From a checkpoint of a small audio frame classifier.
Model: 14.2M parameters, mfcc input, norm layernorm, activation reglu, moe top_k, layers 12.
Training: 9900 steps, batches of 64, held-out accuracy 97%.
Rows from block 5, named by matrix and row number. Rows with one number belong to one attention dimension. Each number is 128 + 32 x the weight over its row's rms, rounded and kept within 0 to 255. All counts start at 0. After the name is the row's rms in percent of the matrix's.
# v: attention query, key and value (stacked) (model.blocks.5.attn.qkv.weight, 576x192, the v third), inputs 0-191
# proj: attention output (model.blocks.5.attn.proj.weight, 192x192, transposed), outputs 0-191
v.113 094 [117 110 142  80 187  72 117 123 199  95 144 103 100 175 108 108 159 160 166  59 145  84  67 139 109 108  77 120 118 115  13  93 145  89  81 134 154  94 135  97  74 104 142 154 180 119 105 152 195 159 100  89 147 153 100  94 123 119  89 145 133 119 146 155  80 168 150 149 117 106 131 131  80 169 198 153  94 184 189  97  67 150 169 106 106 179 127 155  99 188 139 167 163 126 147 165 172 144 181  96 136 124 116 151 103 144 182 134  96 119 159 152 193 115 131 198 114  92 126 109 156 178 113 122  85  63 104 133 127 122 123 112  92 108 146  93  99  78 122 106  83 151  98 102 171 115 147 149 134 183 112 166 100 135 161 129 113 133 106 146 111 152 145 150 117 128 163 128  99 145  83  80 120 131 130 111 139 142 150 146 129 158 133 102 134 119 124 168 128  86 136 143]
proj.113 080 [122 126  99 158  91 124 207 159 111 131 143 116 180  76 144 128 112 134 128 112 107 175 166 103 128 140 194 134 113 132 182 150 103 129 179 122 129 170 186 126 161 194 107 100  83  75 126 133 102  72 139 165 117 134 158 141 145 144 163 168 104 105  80 131 149 107 138 161 110 161 124 142 119  99  68  97 136  96 128 165 185 126 132 161 150  51 108 120 140 114 121 125 129  94 197 118  88 122 111 165 160 145 109 143 152 153  82 135 138 138 127 104  70 131 106  34 121 142 129 154  80 146 158 130 107 104 170 138 134 151 108 147 142 135 125 213 102 222 126  95 146 128 200 178 121 157 139 106 142 102  68 110 160 116 105  84 153 136 115 148  91 153  94 123 177  98 112 146 114 141 136 124  87 148 128 125 104  59  91 107 104 114 147  76 123 184 134  35 108 117  79  96]
v.114 072 [145 160  98  88 115 147 158 148 101 126  80 153  98  78 120  92 128 184 182 140 149 110  62 174 163 124 199 100 101 143 134 160 165  94 117 182 160 151 120 165 113 111 110 152 106 145 147  86 189 141 161 119 135  94 124  83 141  88 136 122 130 119 105 107  88 157 164 115 164 145 113 139 127 136 138 164 153 123 129 159  94 153 155 128 161 142 103 115 125 119 129  99 101 149 119  98 145 141 149 152 110 162 132 146 155 124  96 137 172 161 122 151 114  51 102 175  92 139  99  86 177 125 151 158  77 208 132 146 129 199 150 113 113 172  77 148  95 114  92 146 133 117  94 154 203 141 103  70 111 157 139 178 164  73  74  82 103 110 146 159  70 121 179  96 175 145 106 170  79 104  49 129  62 197 137  79 104 117 114 135  87 130 107 108  92 112 146 112 165 184 100 150]
proj.114 070 [107  96 155 153 117 155 141 115 112 122 118 138 143 134 183 145 104 126  31  67  76 124  92 131 119 139 123 106 133 115 146 112 120 140 168 116  93 130  73  80  96 140 157 106 179 106  43 188 108  93 153 148 194 146 111  99 102 136 178 126  97 147 151 225 137 168 141 114  84 129 113  80 167 167 112  96 120 121 147  61 157  93 124 163 127 107 127 125 134 123 152  93 119 164 121 166 107  84 135  76 121 144  67 176 141 130 137 113  87 142 132 115 170 158 139 118  66 117 129 138 136 162 117 108 149 127 142  99 153  90 166  57 146  95 125 130  92 203 118 134 109 138 128 167 100 151 167 172 173 119 150 158 130 166 166 134 126 139 178 115 131 147  95 137 104 108 168  75  88 142 147 125 219 102 137  65 190 131 135 122 112 100 171 120 171 165  69 133  97  99 164 159]
v.115 081 [ 66 137 101 124 114 211 126 122  86 136 118 151 104 119 161 105 144 169  87 105 144 138 132 133  91 205 139 138 189 150 159 115 159 131 131 103 141 106  93 120 139  83  48 146 108 174  99 132  80 131 162 144 198 115 152 115 163 126 128 168 142 161 122 132 125 159  60 102 147 146 133 105 122  94 110 148 134 153 119 126 181 122 165 155  97  78  77 108 141 137 158 171 159 110 148 175  97 141  53  89 114 160 118  79 155 122 118 130 156 123  94 191 129 193  80  89 123 114 116 149 177 122  91 109  84  72  87 144 195 103 134  56 175  98 155 156 153 171  61  87  92 157 136 125 125 145 127 147 137 166 128 118 139 137 126 128 120 151 126 122  83 127 105 114 137 137 173 156 153 117  58 140 200  94  75 136 105 162  86 118 152 161 131 145  95 111  97 149 169  91  63 150]
proj.115 073 [152 135 142 112 118  78 105 136 141 126 163 147 149 155 101 154 140  80 144 114 120 137 116 105 137 100 137 120 131 131 131 133 152 103  77 167 105 153 149 111 108 159 181 149 115 118 160  91 107 127  83  92  45 119 128 123 150 145 163 128  92 129 192 159 147 102 155 157 102 103  92 181 156 124 125  84 116 121  87 153 119  82 127  68 109 114 116 131  52 133 100  75 130 147 160  75 125 140 223 119 135  80 192 155  92 109 107 110 111  90 131 144 125 120 188 154 131  88 153  91 100 111 121 105 162 157 189  81 126 162  76 191  98 169 142 131 178  77 185 217 149 154 123 123  81 129 127 142  64  92 110 128 146 122 124 124 105 111 128 159 172 139 130  92 125  69  95  99 154 191 139 131 123 154 157 160 109  88 142 105 102  93 122 136 184 128 134 196 126 197 206 131]
v.116 082 [127 133 188 193 151 130  98  97 131 120 118 102 113 105 155 159  85 110 110 104  75 210 108 132 158 164 142 135 144 140  74 116  70 127 154  74 135  93 114 135 191  62  96 149 121 108 132 126 160 138 112 145 178 140 111 111  81 143 106  95 152 119 199  89 113  72 152 124 121 137 160  66  97 113 117  97  56 147  93 143 134  62  57  93 124 123 123 144 119  85 111 160 119 138  84 157 155 120 149 102 131 107 142 115 122 182 163  81 114 150 122  99 169 142 144 139 167 171 145  89 166 157 110 119 112 113  97 139 154 130 169 159 148 210  65 173 155 167 106  75 101 134 199 107 165 119 118 159 162 158 146  96 123 103 152 134 175 134 150 113 105 109 110 174 118 118 166 155 136 184 146  93 154 150 105 108  94 133 179 103  80 103 117  74 124 138 178 115 102 202 159 134]
proj.116 074 [102 129  90  50 107 194 139 166 137 109 152 112 113 133 113 128 200 149 158 122 183  80 178  92 108 115 151 158 130 144 135 161 128  66 133 124 107 135 119 155  97 146 122 164 104  95 155 150  88 123 127  85 172 159 144 126 149  98 115 143 108 148  90 120 109 146 145 126 136 147 113 230 130 144  91 197 190 154 161 153  74 150 127 134 130 121 101 188 154 148 141 114 164 121 173 101 115 160  95  93 148 146 148 145 104 117  64 158 100  87 144 137  61 118 123 106  45  91 130 139 121 138 121 174 144 115 156 169 122 107 147  91 158 109 179 127 164 132 173 100 149  98 151 132 157  97 165  88  94 128  73 143  91 157 125 140 154 195  44 146 147  66 124 128 173 146 129 140  58 117 129 179 136  42 115 153 159 130  75 120 117 137  95 127 102 135 105 111 119  99  94  80]
v.117 082 [132 124 138 135 128 140 111 114 119 154 176 172 139 156  66 168 166 150 120 168 132  74 138 120 191  94 143  81  62  93 196 179 127 156 165  78 109 139 135 125 133 147  70 100 158  87 128 137 135 144 121 142 152 101 115 157 170 110 115 128 108 125  88  92 161 173  84  94 120 135 119 118 103 132 127 158 137 146 142 127 125  59  61 176 151 156 187 144 112 140 157 128 180  49 125 109 196 124 116 127 102 138 117 101 109 147 128  98 168 145 119 121 106 165 121  86 122 100  93 133 137 139 118 130 181  98 136  56 141  61  59 137 115  63 107 112 104 134 194  89 158  66 145 126 128 130 120 167  94 107  84 177 113 186 129 163 147 145 148  99 146 171 144 103 166 130 128 104 135 166 113 136  66 122 132 152 154  96  83 186 106 135 189  89 168 190 111 129  99 163  87 165]
proj.117 072 [114 126 115 152 111 170 129 174  87 138 138 138 132 125 120 131 111 141 175 129  75 152 134 131 105 107 105 109 149 116 136 124 156 166  66 154 128 110 111 125 176  83 107 137 144 151 105  77 151  80 167 124 115 187 151  93  81 161 140 108 130 107 161 150  84 110 187 184 183  83 175 108 161 196 192 138 124 138  95 119 130 202  94 103  63  86 120  88 100 116 105 123 111 228 147 140 114  99 143 138 114  95 107 124 163 107 112 175 116 126 100  98 143 108 129 206 133 212 160 124 100 123  96 123  70  97 107 131 134 136 102 108 128 177 119  97  91  87  87 166 157 191 117 162  85 116 171 113 155 133 170 121 135 106 200 101 147  83  73 157 132  92 135 131 126 129  88 144 120 123 125 153 175 115 139  88 119 121 133  94 188 165 131 174  75  83 100 161 126 153  74 110]
v.118 081 [143 156  94 152 117 128 106 160 175 118 120 118  94 138 156 144 135  97 192  78  97  64 116  79 107 149  99 118 136 177 177 133 112  93 142 124 105 150 122 181  17 117 135 118 155 153 123 175  93 158 124 135 120 135  89 108 106 126 105 135 142 126 109 141 171 106 136 230 121 106  95 170 127 129 106 148 137  81  85 132 104 120 105 139 112 124 138  92 110 170 121 129 190 134 100 119  80 186 111 129 111 157 172 157 174  84 146 111 149  86 170  74 104 144 215 125 117 134 142 124 180  71 143 130  58 216 149  70 133 143 109  44 149 106 106 115 157 149 117 131 184  90  99  88 127  96 123  88 139 151 132  99 166 156 164 112  86 134 162 156 136 184  81 166 145 159  90 120  92 119 139 137 143 101 180 155 115 108 114 138 134  80 168 154 136 115 124 170 108 102  98 116]
proj.118 071 [131 106 194 128 120  79 116 138  98 105 166 151 142 138  56 146 154 137 138 182 174 163 111 130 151 128 148  86 116 149  81  90 184 117 116 184  97 101 135 109 173 129 104 176 139 123 102 102 166  63 146 119 129 112 190 178 187 144 155 136 120  95  95 128 117 127 115 107 154 187 174 118 155 121 126 190 175 152 181 151 140 105 113  97 123 121 165 173 144 133 144 139  73  72 132 152 137 135 153 158 134 111  93  94  90 122 128 104 170 137 157 171 178 121  98 127 136 157  88 127  74 137 139 127 151  76  61 149 124 159 166 207 143 135 109  61  85 177 143  49  96 134 122 138 165 123 146 187  56 122 116 134 161  59 115 126 116 102 158 123 131 107 133  89  60 147 133 109 188 116 107  98  89 123 103 134 139 136  85 138 117 109  86  67 129 117 164  90 128 122 108  79]
v.119 087 [135 144 116 135 125  95 141  86 122  92 137 130 131 135  92 103  48 118  85 123 121 113 102 178 153 131 124 134  63 182 108 108  76 122 132 141 167 103  47 102  78  48  98 196 166 117  69 140 160  92 135  97 170 116 128  97 120 112  92 136 161 100 143 139 195 182  84 145 137 128 108 157  90 140 125 133  63 148  69 149 116 117 107 105 160 122 113 166 159 166 119 106 188  46 163 116 161 140 112 151 164 113 138 168  92 120 183 173 133 138 104 134 210 135 150 157 172 117 135 144 116 145 127  83 137 151 124 125 138 144  82 138 187 119 159 121 121 167 127 130 107 128 132 142 154 151 182  68 106 134 180  94 143 147 187 108 138  82 175 169  88 134 116 211 138 100 118 105 175 127 108 158 109 106 122 152 182  76 134 116  97 133 101 127  96 133 105 127 126  71 153  91]
proj.119 083 [128 106 149  77 117 170 169 161 117 149  99 138 102 128 180 158 182 148 119 120 109 140 173 116  69 103 141  93 183 118  87 146 120 105 150 192  80 182 145 170 121 169 169 113 142 145 161  91 112 103 175 103 140 121  45 122 144 107 104 147 130 190  93 116 129  88 201 133  84 175 143  96 119 135  96 138 170 107 169  90 113 125 149 151 118 125 133 167 114 123 170 166  57 237  90 114 117 121 122  98  71 124 129  99 162 160 111 147 128  83 131 152 102 166 153  86 119 113  86  87  92 146 114 117 133 127 141 122 138  83 173 113 119 104 125 175 146 121 148 115  77  94 124 118 123  59 124 212 146 101  68 171 122 147  92 125 120 126 159 106 119 133 122  83 114 137  71 110  97 155 152 121 190 165  62  88  97 160 156 144 125 147 111 129 184 119 149 120 118 186 120 118]
v.120 082 [133 105 199  94 118 180 155 100 144 144 137 177 140 158  81 139 194 119 141  99 130 124 129 182 118  87 117 159 134 178 130  99 131  58 124 184 142 103 146  55  75  80 138  71  37 166  94 115 107  97  80 138  94 178 214 125 131 102 146 158 138 122  79 150  96 143 126 123 163 161 122 117 157 125 150 129 147 122 151 161 108 100 128 119 119 136 173 122  99 129 157 104 121  89 101 116 148 122 129 129  87 106 123 109 207 161  77 138 112 154 136 139 105 135 131 148 129 145 165 104  95 120 131 153 211 173 105 125 109 128 118 108  70 104 170 128 115 111 149  94  72 156 108 104  78 112 132 114 157 133 105 175 102 130 156 178 129 174 139 136 142  67 114 134  76 179 164 172 108 142 166  77 106 113 105 108 121 132 109 147 145 229 187 120 115 121  82 151  93 110 171 111]
proj.120 075 [171 120  45 134 153 124 101 142 150 103 124  93 103 150 133 159  77 122  99 102 104 133 149 106 153 155 129 136 163  95 150 113 173 182 116 114  97  83 172 140 179 186 136 166 177  96 109 154 125 164  91  98 151  77 118 150 187  92  95 140  58 129 199 123  74  80 160 112  95 122 102 132 117 175 113 144 128 145 131  78 108 109 143  93 143  79  84 130 114  99 118 152 132 148 145 136 152 159  97 171 155 148 141 145  50 117 145 128 170 144 111 116  96 119 152  82 123 101  79  97 155 120 107 166  52 132 138 118  88 147 155 138 141 153  75 100  98 176 121 133 170 101 142 149 139 237 167 130 102 103 160 119 125 147  79  96 131 124 104 111 118 180 170 124 147 140 157 126 105 126  93 145 176 164 171 177 131  70 140 133 128  76  58  83 119 136 211 124 123 151 123 157]